Rows from block 8, named by matrix and row number. Rows with one number belong to one neuron. Each number is 128 + 32 x the weight over the matrix's rms, rounded and kept within 0 to 255. All counts start at 0.
# fc1: MLP up (model.blocks.8.mlp.fc1.weight, 640x320), inputs 160-319
# fc2: MLP down (model.blocks.8.mlp.fc2.weight, 320x640, transposed), outputs 160-319
fc1.457 [170 141 123  66 183  83 103 154  81 129 139 119 144 117  87 155  80 139  71 143 123 152 100  19 135  69 129 128 184 144 106 149 102 112 133 139 143 132 166 170 107 140 132  68 121 187 126 142 122 138  93 144  77 153  99 129 119 112 142 110 119 144  86 131  93 121 109 139 128  94 110 152 170  76  90  85 142  75 126 131 137 124 144 135  61 176  96 111  98 158 153 160 146 109 139  84 109 137 141  82 101 116 148 132  87 141 131 129  87 158 172 105 161 167 138 144  78 150  80 176 125  72  92 118 119 177 130 108  94 104 107 140  66 124 197 163 135 100 120 135 152 149 137 160 136 143  91 158 106 123  94  80 121 131 154 206  94 157 115 106]
fc1.458 [136 225 113 150 105 131 174 118 110 126  98 203 107  98 138 174 149 141 122 117  75 183 146  97 144 152 103 124 106 132  99 114 148 167 105 160  69 139  95 114 114 147 134 147 144  96 141  72 122  98 111 176 143 141 159  41 154 136  85 154  92 142  79 142 159 168 100  88  90  91 130 122  93 150 128 159  92 109 146 103 156 120  95 104 148 140 175 169 125 165 135  93 111 114 130 121 117 157  74 139 151 129 108  92 154 112 105 108  95 109  67 128 137 122 108 121 121  75 128 102 231 117 143 111  93 111 126 107  99 141 123  85 144 181  78  82 112 145 112 116 108 135 117 134 151  77  74 140  86 213 122 100 123 100 104 236 138 143  65 168]
fc1.459 [117 110  78  96 120  77 151  96 168 138 144 112 121 145 113 141 139 136  99 166 126 107 141 162 108  89  74 101  58  97 173  92 159 152 135 151 102 154 102  84 141 115 122  86  96 134 147 111 116 196 127 171 142 135 120  89 126 106 148 109 134 158 158 135 175 145  89 112  62 163 141 114 115 111 138 127 112  93 138 147 132 105 137 145 143 150 138  97 111  94  83 111 122 140 114 139 128 111 119 127 172 105 143 139 127 111 140 133 113 113 114 151 137 175 156 133 118 119 127 132 101  68 124  97 145 113 154 134 163  66 156 130 132 139 159 116 131 134 140 174 133 203 125 153 160  80 186 110 187 143 109 110 142 152 108 143 128 101  98 176]
fc1.460 [ 87 108 158 111 142 140 122 140 115 130 162 190 108 213  35 143 158 136 158 159 197  78 191 136 178 110 167 126 122 139 182  62 143 147 185  80 126  89 149 133 102  91 130 121 174 110 208 146 119 142 109 138 125 124 135 133 167 208 149 162 165  88 126 175 109 188  52  98 127 112 151 112 161 100  87 116 143 188  54 145 152 118  98 136  61  26  97  82 213  55 151 122 165 115 141 100 123 161 132 152 185 155 148 111  81 113  84 193 220 134 145 140 160  57 127  97 113 149 109 149  98 174 150 125 157 158  76 161  49 140 186 163 143  74  93 190 148 161 115 106 126  93 149 130  96  78 131 150 141 143 121 112  92 125 105 111 205 131 147  34]
fc1.461 [115  89 125  86 140 149 159 118 111 151 144 121 160 150 129 103 111 121 102 132 201 129  87  93 151 138 135 112 132 108 103 144 112 113  95  90 142 137 107 123  70 183 115 118 147 126 162 143 136  82 131 178  98 134 152 156 119 129 116 147 120 147 164 173 127 167 115 115 215  81 164 109 126 146 128 132 125 163 134 165  84 171 144 114 127 115 126 120 133 122 131 197 186 144 102 149 100 204 107 102 124  82 109 119 112 121 145 122  94 113 147 121 124 157 147 107 155 143  88 170 105 131 123 120 126 101 126 125 101 155 110 105 112 118 109 145 138 127 150 109 138 124 101 134 152 142  85 116 159 127 149 181  90 135 109 136 146 107 108 116]
fc1.462 [128 109  76  74 154  96  94 140 130 178 121 169 104 102 128 179 100  49 155 134 148 105 146 138 103 106 181 131 127 174 167 136 128 131 185  89 182 147 174 137 106 150 113 131 109 127 156 143 110 127 102 104 111  97 103 107 116 135 162 107 137 189 114 152 108 113 150  96 136 126 125 164 122 116 218  99 143 100 116  62 149 219 133 101 186 133 110  99 117 130 161 152  78 132 171 160 118 140 168 152 155 124  61 135 133 122  82 172 182 159  98 148 160 143  99 173 129 173 143 118 160 122 155 146 169 100 138 146 118 134  98 121 131 152 114  86 165 120  88 161  88 143 121 150 161 120 132 112 135 144 122  99 115 109 141 107 133 134 152 178]
fc1.463 [130 100 147 109 111 162  92 100 129 121 133 133 147  86 145 172 128 119 143 135 127 144 131 136 106 152 127 157 132 132 156 139 149 142  94 139 121 116 129 137 126 151 120 125 122 150 143 134 146 127 127  99 124 161 138 137 126 125 133 145 133 119 148 129 124 130 147 108 127 109  99 118 121 141 138 145 109 100 131 111 126 122 140 123 109 131 134 160 105 152 137 121 103 104 108 126 125 135 121 139 126 139 149 161 113 126 135 106 147 115 131 131 132 132 156 145 140 106 161  93 157 111 110 115 114 128  80 143 123 107 124 133 158 112 116 133 114 145 133 118  86 124 153 160 123 110  96 104 136 122 105 116  86 118 112 126 121 126 121  89]
fc1.464 [133 101  92 122 124 156 118 108 123 153 116  82 158 113 142 136 161 176 135 106  88  97 125 123  84 146 128 136 149 111 111  75 166 187  98 130 150 142 146 163  77 164  98 171  76 167 157 141 131 100  93 147 113 140 103 132  82 112 165 154 161 125 119 150 117 107 112 110 174 117  81 100 150 120 102 148 109 113 191 168 138 118  86 114 109 136 158  93 106 124 149 124 122 128 136 101 160  65 159 144  91 188  90 106  65  95  83 131 124  98 173 145 107 144 148 111 138 108 143 161  94  81 124  98 120 117 142 153  90  90  86 166 122  82 109 143 141 172 107 113 140 185 147  84 174 174 141 146 173 111 109  60 120 186  52 148 103 118 119 151]
fc1.465 [194  79 118 116 139  95 121 116 125 161 126 158  81 117 109 137 135 136 139  72 119 174  90 109  58 171 120 123 137 130  70 156 122  97 106 127 109 138 108  68 109 167 154 112 116 163 146 128 189  75 143 102 140 120 124 128 170 134 123 132 137 117  82  74 149  91  91 130  96 150 121 126 156  91 173  77 114 127 180 152 103 120 123 111 124 148 175 114 125  95 146 126 128 192  85 174 157 104  64 151 147 169 144 160 108 255 125 154 105 148 143 174 134 130 140 125 205 114 145  82  72 141  99  92 202 195 178  95  56 185 146 134 145 154  99  96 156 168 105 170 163  93 107 158 138 255 145  85 153 115 130 107 129  20 117 139 196 127 115 163]
fc1.466 [179  91 149  94 142 122 162 124 143 142 104 172 125 133 156  97 163 131 129 154 127 157 119 139 103 121 139 100 185 150 138 155 107 115  93 143 148  99 123 115  96 146 138 112 116 112 127 126 122 147  82  71 131 100 115 111 131 110  98 128 140 142 104  85  92 107 113 119 195 177 119 119  93 104 154 138 151 147 128 103  75 105 105  92 139 137  79 143 107  96 157  59 149 189  63 148 147 125 145 144 111 132 195 141  96 138 103 129 174 134  95 149 169 155 148 103 120  93 113  78 141 123 179 127 135 106 121 127 134 113 154 116 172 109 150 110  85 120 114 109  83 108 145 107 126  91 107  98 144 129 113 177 107 123 118  96  68  97 135 102]
fc1.467 [119 138 135  76 165 145 141 139 141 131  99 113  79 162 139 191 144 139  81 137 148 117 167 149 105 147 130  91 179 119 109  47 130 173 152  97 145 110  77  96 138 131 160 134 153 151 168 111 130  90 170  78 188 119 145 132 109  70  81 131 127 109  72  94 148 186 122 127  94  86  88 162 141 141 159 142 150 160  56 126 116 135  81 123 135  90 168 165 166 112 161 156  86  94 102 139  95 180 108 163 172  76 159 181 132 148 205  94 147  63  55 147 137 105 113 126 119 150 161 113 132  82 210 114 133 116 125 109 167 120 107  95 162 168  86 161 116 132 122 128 107 132 119 115  89 103 133 106 137 132 130 139 127 124  83 151 106 112 123 146]
fc1.468 [188 132 175 121 114 124 165 128 167  99 103 130 153 157 124 164 165  94 102 108 138 139 137 115 164  96 111 162  95 163 153 220  69 154 149 124 170 149 142  83 126 108 124 116 117 133  89 119 168 132 107 119 204 104  86  59 112  95 210 136 189 128 141 110 127 155  73 102 170  97 118 113  56 113 131 137 122 157  69 114 133 205  47 111  71 103 137 130 105 152 114 168 117  94 123 134 117 172 152 110 119  93  84 210 157  91 131 125  95 144  99 123  62 128  55 155 136 153 161 115 129 115 146 130  94 104 107 148 100  83 160 117 120  91 154 129  98 117 120 142 115 172 184  79 100 222  83 186 145 158 142 133 107 100  30 114 135 142 129 130]
fc1.469 [108 114 136 126 205  87 117  97 106 125 125 153 176 142 161 141 179 131 157 195 156 136 192 131 121  81 167 197 108 100  54 109 149 148 172  99 155 125  66 128 116 102 173 172 100 126 135 124 114 177 103 115  76 102 101 193 150  80 177 132 110 106 184 119  96  94 142  93 118  91 113 198  75 123 155 123 171 150 161 128 125 136 154  79 175 135 121 100  98 141 232 145  89 122 107 113 128 113  92  79 115 150 180 115 148  80 167 123 151 142 106 139 141 183  61  85 147 138 145 103 104 184 103 126  83 252 170 136 169  64 166 115 106 165 123 124 199  65 100  91 114 122 158 114 122 100  94 122  84 145 132 180  74 148 124 129 191 151 160 144]
fc1.470 [ 83 129 114 120 161 123 166  63 128  94 114 106 165 141  86 130 107 149 193 120 123 125 117 105 136 177 136 150 140  92 131 163 152  85 162 191 107  95 104 123 129 146 221 118 109 114 150 205 192 133 127  99 107 117  88  86 104 106 125 150 108 110  88 128 142 190 131 128 129 101 225 159 127 107 195 138 154 174 131 120 133 111  86  89 110 182 114  82 104 136 206 139  93 101 125 151 126 132 124 122  70 152 128 118 110 101 184 146 116  60 128  80 182  58 106 131 176 121 132 131 105 156 106 150  97 120  79  74 127  99 176  77 161 134  84 126 105 139 131 109 129 149 103 128 118 100  91  99  99 135 150  93 180 150  95 165  88 142 157 133]
fc1.471 [ 76 118 139 158 150  78 107 163 166  88 110 122 136 123 109 173 136  99 101 112 106  99  85 101 134  98 109 123 203  97 160 152 147 136 125 129 141 153 140 137  91 122 176 124 114 115 154  77 118 113 167 101  89 153 113 105  89 146 135 125 121 130  95 120 161 174  96  97 148  91 118 146 108 155  91 108 174  95  70  95 102 147  86 154 101 161 138 131  85  72 173 132 123 177  98 122  82 120 114 129 151 160 169  67 140 113 163  61 132 113 147 115  99  59 187 115 125 118 173 150 101 153 138  93 192  96 140 119 130 120 103 236 129 169 174  66 162  91 127 118 107 123 151  76 135 129 113  82 101 130 115 107 137 132  95 203 143 165  89 112]
fc1.472 [104 129  53  71 164 150 115 140 119 175 106 142 118 133 156 159 105 116 128 122 129 115 161 141  88 106 171 135 161  87  83 130  88 140 143 119 124 137 153 122  98 123 134 115 103 140 155 130 137 136 136 140 135 134 148 113 161 117  98 171  88  99 103  74 152 139 155  78  83 154  70 176 137 155 144 135 122  89  49  97 136 127 118 159  93 133 104 167 184 161 132 114 129 112 110  88 122 102 145 191  88 113 132 135 105 113 133  66 159 164 138 158 123  86 131 147  94 121 175  84 148  73 185  99 128 140 117 113 132 151 181 168  76 157 132 112 123 190 149 140  91 166 137 161 119 120 106 112 130 133 108 184  99 145 147 135 121 156 136 149]
fc1.473 [130 110 129 115 131 111 150 161  83 122 103 115 151 197 131 130 132  76 111 140 121 147 135 190 189 204 146 125 109 133 106 153 114 120 104 170 104 154 142 187 119 102 104 113 137 158 158 113 138 159 143  76 154 147 112 153  80  98 161 127 113 105 103 132 128 133 167 147 101 128 107  90 134  97 113 134 129 137 122 123 112 124 155 159 121 147 124  97 153  66 199 120 120 114 125 131 134 162 101 137 162 102 120 125 133 142 109 133 174 101 125 108  65 146 144 131 104  99 102 219  99 165 116 103 166 160 127 140  98 150  48 124 139 160 125 157  87 143 130 125 103 129 144 115 139  92 149  74 114 130 153  43 150 150 135 100  94 171 163 131]
fc1.474 [106 137 153 134  50 169 108 119  99 107 140  99 178 103 123 125 162 131  97  96 100 130 192 128 133 116 105 129 149  96 134 123 124 120 164 152 117  81 135  98 130 116 182 157 138 211 118 102 105 157 121 172 167 111 111 182 156 132 136 213 138 131 131 170 115 113 123  87 184 122 178 117  84 130 140 181 172  92  85  74 183 163 139 119 147 132  95 111 194 133 145 125  60 129 118 108 116  74  65 153 136 132 125 183 117  89 168 136 126 141 116 194  77 151 126 117  80 172  95 131 188 146 118  66  94 127 116 153  75  62  66 157 123  86  68 156 151 163 161 131 106 168  92 164 130 127 134 101 193 129  93  91 154 174 155 128 152 161 228 113]
fc1.475 [136 117 131 128 143 132 151 118 119 123  97 132  87 131 152  97 138 126  95 174 127  97 137 151 198 106 100 159 121 107 165 158 150 125 120  96 103 106 155 137 179 129 106 151  99 116 149 137 136 135 102 176 157 105  84 193 101 101 118 129 150 172  92 128 128 127 115 140 104 131 105 150 127 172 155 124 144 166  71 148 132 163 118 106 144 153 166 135 165 119 167 123  69 180 104 146 128 137 130  99 122  58 190 139 137 123 120  83 101 120 114 154 127 154 154  86 142 147 193 104 156 101 168 102 114  75 123 148  94 150 146 116  97  92  71 134 138 181 115 137 133 154 130 122 156 108 200 117 122 146 140  91 135  99 121  95 141 136 133 115]
fc1.476 [155 151 136  98 168 101 145 147 209 131 140 117  65 108 146  98 188 124 150 168 104 123 147 111 120 140 121 128 157 162 116 130 189 161 175  27 138 102  19  85 129  76 114  89 141 100 137 171 140 157  48 168 132 132 143 123  99  83 167  94 152 125 128 126 127 252 103  84 134 122 105   0 128 149 176 138 130 141 147  44  70 107  56 140 158 124  93 202 159 135  92 119 115 104 132 158 142 156 119 137  79 175  71 222 107 113 125 126 154 116 110 108 125  95 121 117 148 150  85 115  88 100 106  74 157 128 169 110  74 128 166 146  58 143 119 170  80  84 136  82  76 167  99 135 243 166 148 131 150 157 107 174 135 147 190 105 126 147 109  62]
fc1.477 [ 91 125 151 124 126 121 102 120 169 109 128 149 129  96  99 141 114 129 116 146 113 101 192  97 125  96  77  95 135  89 108 127 135 124 139 104 134  60  91  76 149 118 108 139  67 158 148  92 114 124 115 184 136 133 119 205 158 137 145 181 108 125  88 155  92 116 117 109 117 107 161 135 228 218 135 106 137 143 112  99 121 159 141  61 155 162 165  99 148  91 158 134 154 129 118 164 117 119  82 138 216 106 138 110 128 123 122 133 142 107 143 153  66 139  68 140  98 187  80  86 103 118 114 123 134 108 156 127 142 135 122 181 112 144 120 119 139  86 119 117 119 142 114 146 161  99  95 116 111 129 128 113 128 133 192  74 106 100  85  96]
fc1.478 [184 163  42 134 120 103  98 178 104 196 108 136  96 135 116 137 103 151 194 131 109 106  96 143 153  87 166 118 136 213 158 116 153  92 127  72  69 123  80 113 142 149 131 157 101 124 121 105 196 132 126 105 101 141 127 113 148  94  98 120 116 112  77 154 149 117 104 100 141  86 132 128 128 147 181 114 111 153 139 100 143 173 125 117 172 182 101 118 164 114 118 178  68 121  76 144 112  91  69 102 142 145 114 160 222 138 123 124  98 107  95 161  83 137 126 133 103  62 124 140 169 155 148  96  91  58 129 161 108  85 105 127  99 143 162 108  65 108 147 131 104 109 172 106 123 131 139 134 111 160 158 124 138 144  97 185 113  71 103 117]
fc2.457 [ 93 136 132 141  61 160 156 161 154 157  73 108 186 103 133 187  66 125  90 196 117  71 114 103 151 127 125 152 114 117 132  82 152 122 125 141 176  91 190  92 112 160  70 152 117 137 112 109 170  65 123 169  75  92  67 149 168  99 172 109 147  86  97 130 135 178 147 106  74 105 111 153 135 133 121  95 151  92  84  95  65 128 158  97 195 169  90 137 169 156 110 120 165 165  99 154 184 179  74 172  93 124 197 216 180 104 157 123 165 172 100 139 153 128 109 142 187 113 118 142 136 159 121 126 146 132 157 105 207 150  82 206 141  79 104 124  86 118 137 136  93  76  84 156 118 117 152  59 116 149 128 102 139 128 123  83  88 162 121 123]
fc2.458 [132 134  97 101 133 144 239 167 145 173 137 148 151 172 146 196 153 143 146  80 183 165 105 114 124 116  89 122 140 168 140 151 132 125 121  81 174  42 143  96 163  82 134  33 175 170 124  97 200 186 141 115  81  52 120  97 159 146 165 119 170 151 192 150  57  95 128 123 151 216  94 117 175 157 129  95 181  95 165 163 152  90 141 102 169 100 146 144  61  73 114 133 185  81 210 121 137 102 183   0  71 103 165 135  66 164 104  73 222  80 101  79  97 104 157 101 133 118 134  53  43  59 112 139 109 157 115 140 140 157 160 107 129  45 139 157 146  49  47 157 107 127 196 135 110 178 127  90  96  30 117 195 121  72 119  91 138 112 155 159]
fc2.459 [ 86 118 163 147 121  98  91  88 141 128 107  77 102 177 142 163 107 160 137 113 142 134 118 116 111 115 159 146 113  89 141  95 123 165 109  93 122 119 146 144 145 109 186 196 178  98 173 138 124 135  96 142 147  93 140 116 122 157 128 140  99  77 123 152  88  95  73 117 137 132 172  96 147 157 116 131 121 115 101 156  73 125  88 181 134 134 103  97 113 106 128  92 120  92  92 156 164 102 150  88 146 115 136 197 108 125 115 119 131 125 120  90 121 125 130 129 109 148 122 163 124 158 168 122 137  87 135 128 137 160  92 158 178  87 112 124 136 135  84 135 132 124 123  99 122 137 152 149 133 106 141 127 132 162 132  83  86 116 105 123]
fc2.460 [ 96  88 131 164 100 115  33 119 138  99  89 213  68 164 101 112 182 129  84 153 160 137 106  91 123 152 140 177 118 169 179 140  80 163  85 106 149 156 185 198  86 136  58  73 117  91  39 189  91 162 191 161  49 160 140 116 188 150 156 151 122 185 133  99 111 185 125 149 186  80 158  52 116 172 124 181 117  77 177 166  58 179 153 245 173  76  83 151 125  78 146 114  74 215 115 133 141  39 196 117 144 159  77  73 135  88 144  68 115 188 105  80  74 160 100 139 109  73 177  82 119 162 125 100 107 202 122 117 106  70  91  82 146  66  96 177  80 109 103 104 128 149 172 156 125 128 137 146 154 126 212 155 118 138 174  88 136 206 128 220]
fc2.461 [113 103 127 132 137 130 137 129 149 125 129 153 148 134 135 100 136 148 143 138 134 127  90 126 118 129 131 151 139 153 111 117 146 100 145 128 133 142 146 128 108 143 128 135 118 133 112 150 140 152 148 125 139 107 109 119 120 111 145 122 108 136 113 159 124  94 120 146 153 100 141 111 115 137 128 108 162 116 142 104 135 127 129 120 135 116  96 161 123 107 159 116 108 138 122 133 120 139 129 104 111 120  95 115 127 139  94 128 118 132 160 112 138 111 112 130 115 151 139 135 132 145 148 125 138 115 108  99 132 109 137 150 143 126 157 119 128 142  80 124 147 141 133 156 112 139 122 125 128 133  87 130 121  99 133  86 143 135 144 114]
fc2.462 [133 184 105 164 180  83 128 146  96 143 136 107 124  89  91 112 139 107 123 161  87 101 102 148 143  79  98 130 101 109 102 154 151 144 115 139 160  50 136 139 131 112 151  98  87  95  71 115 115 155 185 172 124 150 132 158  98 105 137 116 126 103 150  78 180 171  99 102 154 169  78 116 152 135 168 145 154 163 116 135 108 120 133  96 117  87  96 129 148 158 133  84 130 105 115 121 116 168  60 144 159 114 133 101  99 142 151 139 150  80  83 121 162 155  81 149 149  53 132 156 117 124 144 166 112 121 121 123  64  76 113 113 147 108 160 107 145  76 129  85 129 149 114  87 186 153  99 104  65 101 109 106  91 143  85 100 126 132 167  86]
fc2.463 [122 120 120 150 119 127 125 138 125 120 134 132 102 132 138 114 122 135 134 123 112 121 124 145 110 140 136 115 123 133 119 135 126 126 131 145 137 140 126 111 120 128 117 122 125 123 144 138 128 126 112 140 128 124 127 122 134 122 141 135 150 130 136 142 112 122 135 130 130 135 148 113 127 131 104 131 127  95 119 122 125 108 133 127 133 126 128 141 127 114 125 130 123 132 126 140 146 128 147 118 110 137 143 132 114 119 129 117 128 117 127 119 127 127 130 128 115 112 119 119 139 127 133 130 115 130 136 142 118 118 112 108 122 136 139 135 130 133 107 125 135 118 138 136 114 121 123 145 105 126 117 123 131 131 132 130 135 122 121 134]
fc2.464 [124 140 105 159 154 112  97 147  77 135 130 140 127 114 131 117 139 151 118 124 135 159 115  63 144 137 115 101  99 120 144 141  73 109 126 151 125 135 165 103 122 101 168 112 132  66 131 133  64 158 124 137 105 117 153 122 112  89 132 119 135 136 111 132 124 118 123 112 174 119  83 123 101 137 126 147 119 138 119 134 169 152 136 122 100 103 104 144 116 151 135  79 137 119 118  86 147  95 131 103 140 140 124 140  97 105 128 129 116 120 160 124 112 190 122 140 162  92 122 153 139 150 137 121 145 134 136 129  98 141 143 119 118 161 103 148  82 118 113 134 164 164 144 120 124 142 132 169 130 130 149 154 101 128 164 126 149 121 195 137]
fc2.465 [163 137 107  63 105 198 161 200  85 209 122 175 129 134 137 128 124 149 106 201 207  73 145 125 126 103 136 140 134 130  78 172 114 177 150  94  68 168  66 134  62  88  89 100 198 154 173  69 136 154  94  71 105 128 142 199 130 104  46 155 169 159 127 186  58 135 132  93 129  89 210  95 176 146 113 187 117 124 184 136 135  83 128 172 106  92 127 228 180  80  52  96 153 146  32 101  84 103  98  86 164 195 191 116 130 185 116  74  81  90 154  72 208 126 118 115 101 114  82 106 116  61 136 175 177 177 126 138 185  17 146 137 197 167  88 116 123 147 120 113  67 112 165 118 101 111 158 130 171  36 167 133 128 102  63 151 144 171 161 161]
fc2.466 [ 96 119 143 156 138 126 117 124 125 144  96 145 120 143 131 127 139 109 107 145 119 105 146 126 106 137 133 120 144 127 128 115 127 123 131 139 123 123 124 107 129 131 119 126 124 127 130 112 153 107 131 120 123 132 123 131 135 139 122 135 156 140 125 143 134 105 140 118 125 138 114 149 135 131 141 133 141 135 144 121 120 122 121 148 116 137 101 119 127 123 131 136 148 101 141 141 138 140 155 140 131 125 121 145 122 129 103 121 130 134 118 152 146 134 116 136 139 136 119 110 119 117 133 117 131 110 115 151 151 127 141 126 123 131 131 110 109 150 127 135 142 124 119 134 140 120 130 122 138 144 119 132 132 125 117 127 154 125 121 144]
fc2.467 [153 127 150 179 111  84  65 152 124 113 186 124  67 186 173 132 101 108 110 134 116  72 159  97  91 104 115 203 127 155 118 145 170 110 129 148  61 162 108 146 189 101 164  82  69 129 118 157 136 147 130 119 100 147 137 151 153 149 119 140  79 219 117 130 116  92  88 137 124  11 149 181 149 110 189 112  97 176 102 122 123 146 161 182  73 154 160 133  95 111 126  76 131 133 148 112  81 179 138 113 160 159  89 158  77 151  68 103  61 105 163 136 127 121 164 193 165 208 118 135 159 124  95 168 168 176 179 125 127 155 144 166 158  86 147 104 159 172 113  92 142 128 113 149 147  68  69  59 148 103 152 104 132 124 148  57 111 110 140 105]
fc2.468 [202 166 126 161 120 159 106  85 202 100 135 223 142 203 174 144 173 118 154 177 145 128 113 138 130  96 128  49  90  96 160 168 139 160 125 132 174 112 135  79 141 172 131 142 111 105 148  74 191  78 118 105  27 101 100 130 167 143 167  75 207 100  78 148 104 116 153 126 129 131 158 157 185  66 138 101  90 155 169  82  83 141 100 210 162 144 169 147  95 108 139 179  78 133  94 101 156 190 117 141 111 211 134  88 154 126  93 197  95  75  91 122 149  91 157 135  68 142 131 159 161 151 153 144 132 235 158  40 101 126  90 199  50  39  96 117 150 162 207 152 116 110  84 109 129 125 197  82 126 161 116 135 160  76 188 143 174 154 107  61]
fc2.469 [183  64  93 233 129 175 139  93  88  56 124 174 191 215  81 150 143  63  27 193 125  84 112 122 107 150 115 199  71 186 185 118 201 145 105 195  79 165 151  84  88  66 126 103 151 122 157  97 146  96 143 127 127  32  94 147  74 142 109 102  52 113  87 162 113 158 152 155 232 121  57 114  27 124  82 103  77 101 104 147  53 157 133 131 130 116 127 183 172 125 130  81 102 101 139 112 113 110 167 206 203 110 134 184 141 117  93  74 115  85 164 119 120 106 151 226 120 143 102 144 178  47 146 117 116  75  97 141  97 106 186  58 153  58  97 221 197 158 128 204  97 110 114 123 176 146 157 148 172 122 141 140 137  72 129  68 161 175  92 111]
fc2.470 [119  85  76 189 133 116 100 133 154  91  63 117  87 127 133 180 122 103 103 108 116  99 111 197  73 169 160 138 123 151 152 144 152 140 148 113 159 111 163 110 139 162 123 134 158 167 152 131 106 137 100 140 121  99  99 194  86 119  95  61 136 117 105 134 132 105 146 116 141 111 150 113 118 101 145 117 122  88  96 152 140 159  99  89 129 125  85 119 122 112 121 179 112  99  74 137 168 155 105 179 168 146 174 175 128 109 127  80 137 148 129  98 103 117 124 143  91 115 102  85 196 216  99 101  90 130 109  74 139  85  95 105 125 110 128  91 130 103 118 141 121 103 137 133 155 149 147 171 127 187 129 141 137 133 110 160 148 175 136 146]
fc2.471 [126 142 143 193 104 117 117  98 139 134 123 135 152 158 101  94 179 162 129 132  83 102 102  99 111 135  97 147 192  92 138 143  82 102 151 112  83 112 188 133  96 202 132 106 136 154 133 172 106  85  99 195  98 175 134 106  91 141  66 143 162 108 157  81 103 129 158 148  67 155 157 170 132 149 174 146 107 146 145 138 149 149 168 116 115 100 122 161 124 143 138  61 112 100  97 106 122  82 135  74  87 103 122 156 131 190 118 108  93 187 140 168 160 160 122 129 136 145 145  76 132 145 171  88 160 168 129 109 186 138 105 140 126 188 143 177 147 157 143  92 112 146 142 198 149 125 134 127 120 193 112 107 113 135 157 104 165 169 157 127]
fc2.472 [ 96 110 115 188 108 122 124 118 128 177 158 149 160 148 149 100  91 161 103  99  89 130  88 135 132 143  83  27  83 129 130 101 133 150 164 118 146 153 125  64 148  99 112  96 164  94 113 157  70 109 135  96 139  92 168 100  85 113 147  91 148 140  94 122 100 110 134 158  99 149  87 174 143  36 184 149  85 112 122 137 154  91 116 138 137 107 121 130 142  90 123 122 152 134 156 156 170 141 184 126 142 159 149 151 156 130 120 112 143 180 140 135 148  58 177 144 159 137 148 151  97 177  86 117 159 123 197  94  73 154 121 157 193 128 149 117 155 203 113 137 173 143  96 142 164 109 145 108 120 103 107  96 173 139 116 129 116 190 169 127]
fc2.473 [121 131 125 111 171 123 115 132  98 106 147 174  81 133 164  96 129 159 143 103 131 131 123 132 166 159 121 122 106 153  79 117 180 118 151  95 101 145 130 116 138 130 116  94  84  99 117 116 122  81 119 108 149 167  96 110 102  96 139  96 113 168 130 107 107 105 126 108 157  90 138 103 127 157 104  94 136 167 116 128  99 169 133 180 129 115  83  35 123 119 139 124 134 157 139 135 141 118  98  66  56 130 122  89 110 114 146 154 119 142  89  88  98 104 117  98 167 104 133  94 129  83 184 156 103 133 159 123 142 119 110 112 112 140 123  86 108 124  83 143  98  97 122 132 115 145  81  97 117 217 127  84  86 158  90 210 132 163 172 141]
fc2.474 [ 89 162 131 128 105  74 116 136 103 179 161  95 113 141 204 127 111 120 166 163 103 131 125  75 128 183 130 198 170 114 140 164 125 141 145 134 148 177 136  68 132 129  66  40  74 170 111 116 133 152 127  98 127  90  76 132 235 168  81 172 147 189  81 162 200 190 102 105 117 162 191 112 164  54 151 213 203 179  37 167 124 119 129 152 134 227 152 122 142  75  95 126  84 108 123 144 116 149 115 107 101  90 139 183  78 153 178  94  62 131 149  78  92 118  29  52  90 113 176  58 108 223 158  92  85 181 160  96 208  94 244 136 123 215  88 146 146 160 108  86 155  34 122 189 142 178 145 120  59  82 110  96 191 174  85  99 141 107  96 150]
fc2.475 [123 164  86 137 105 170 118 140 163  97 104 101 120 151 129 132 175 172 148  77 120 132 174 166 168 106 107  63 125 142 106 155 201  95 109 127 108 146 169 132 111  99 239 151  93  82 102 127 111 138 129 111 134 129 206 130 163  95  84 170 138 164 142  56 138 101 108  66 149  61 122  39  83 137 123 110 114 140 106 134 176  96 171  81 135 136 119 108 102  58 110  90 103  60 132 174 114  96 151 111 143 127 125 122 152 131 103  89 131  95 105 165 153 138  84 129  60 154 163 126 115 102 146  96 168 171  67 155  85 164 144 104 176 140  87 111 119 106 145 108  99 112  77  79 143 146  75  85 125 109  87 166 155 159 152  89 139  97 116 144]
fc2.476 [118 120 121 195  55 145 163 141 124 148  86 128 146 103 123  81 109 127 151 212  67  90 138  93  39  91 127 172 138 137 211  76 155 118 111 175 171 145 156  50 169 105 121  74 142 124 155 105 130 105  67 102 110 145 104 140 115 150 122 142  94 131 117 138 138 110 107 123 100 172 159 146  69  51  97 150 116 144 103 101  92 123 182 130 110 182 159 133 165  95 122 190 155  55 113 117 104 155 144  97 123 137 133 126  89 149 108 138  41 173 125 144  91 170 206 147 159 123 153 133 133  40 117 163 176 162 110  79 121 201 142 130 108  98 143 219 131  93 170 140 255 158 194 138 116  86 121 112 100 140 146  79  78 112 128 122 139 113 129 149]
fc2.477 [130 140 147 144 183  71  98 170  99 112 134  96 148 125 118  43 138 130 188  71 142 142 138 102 177 198 158 174 129  86 189  80  66 151 172  88 155 108 107 146 139 143 132 136 140 135 136 132  80 154  49 134 118  46 151 138 152 180 159 113 178  60 108  92 198 121  92 176 158 130 152 165 125 135 188  87 102 174 176 105 159 174 111 102 150 179 156 136 117 113  66 161 148 190 120  93 110  74  93 199  81  98 137 135 119 187 157 154 108 149 148 111 125 161  88  79 117  69 226 122 121 179 135 154  56 223  22 111 111 110  86 136 121  87 144  63  85 160 192  39 131 138  96  75 151 129  90 148 148 125  32 127 122 139 141 111 140  56  86 120]
fc2.478 [118 121 110 168 132 166 104 111 142 123 148 144 116 104 113  88 152 152 168 141 143 132 107 158 118 138 120 154 172 121 107  86 167  80 114 147 148 135 157 145 120 114 194 179 103 177 116 124 113 153 124 125 134 123 137  98 142 120 172 129 151 164 130 167 113 108 131  54 137 153 148 139 116 122 135 101 162  80 166 103 122  87 117 151 155 119 183 147  66 154 165 102 148 145 140 130 152 136 185 172 153 133 120 153 137 114 163 132  52 166 150 101 171  73 133 117 157 145 132 128  87  82 153 149 105 166  92 135 142 150 118 159 119 143 104 110 109 117  86  74 126  89 161 121  96  86 180 150 100 140 116 124 165 108 155 163 127 129 129 109]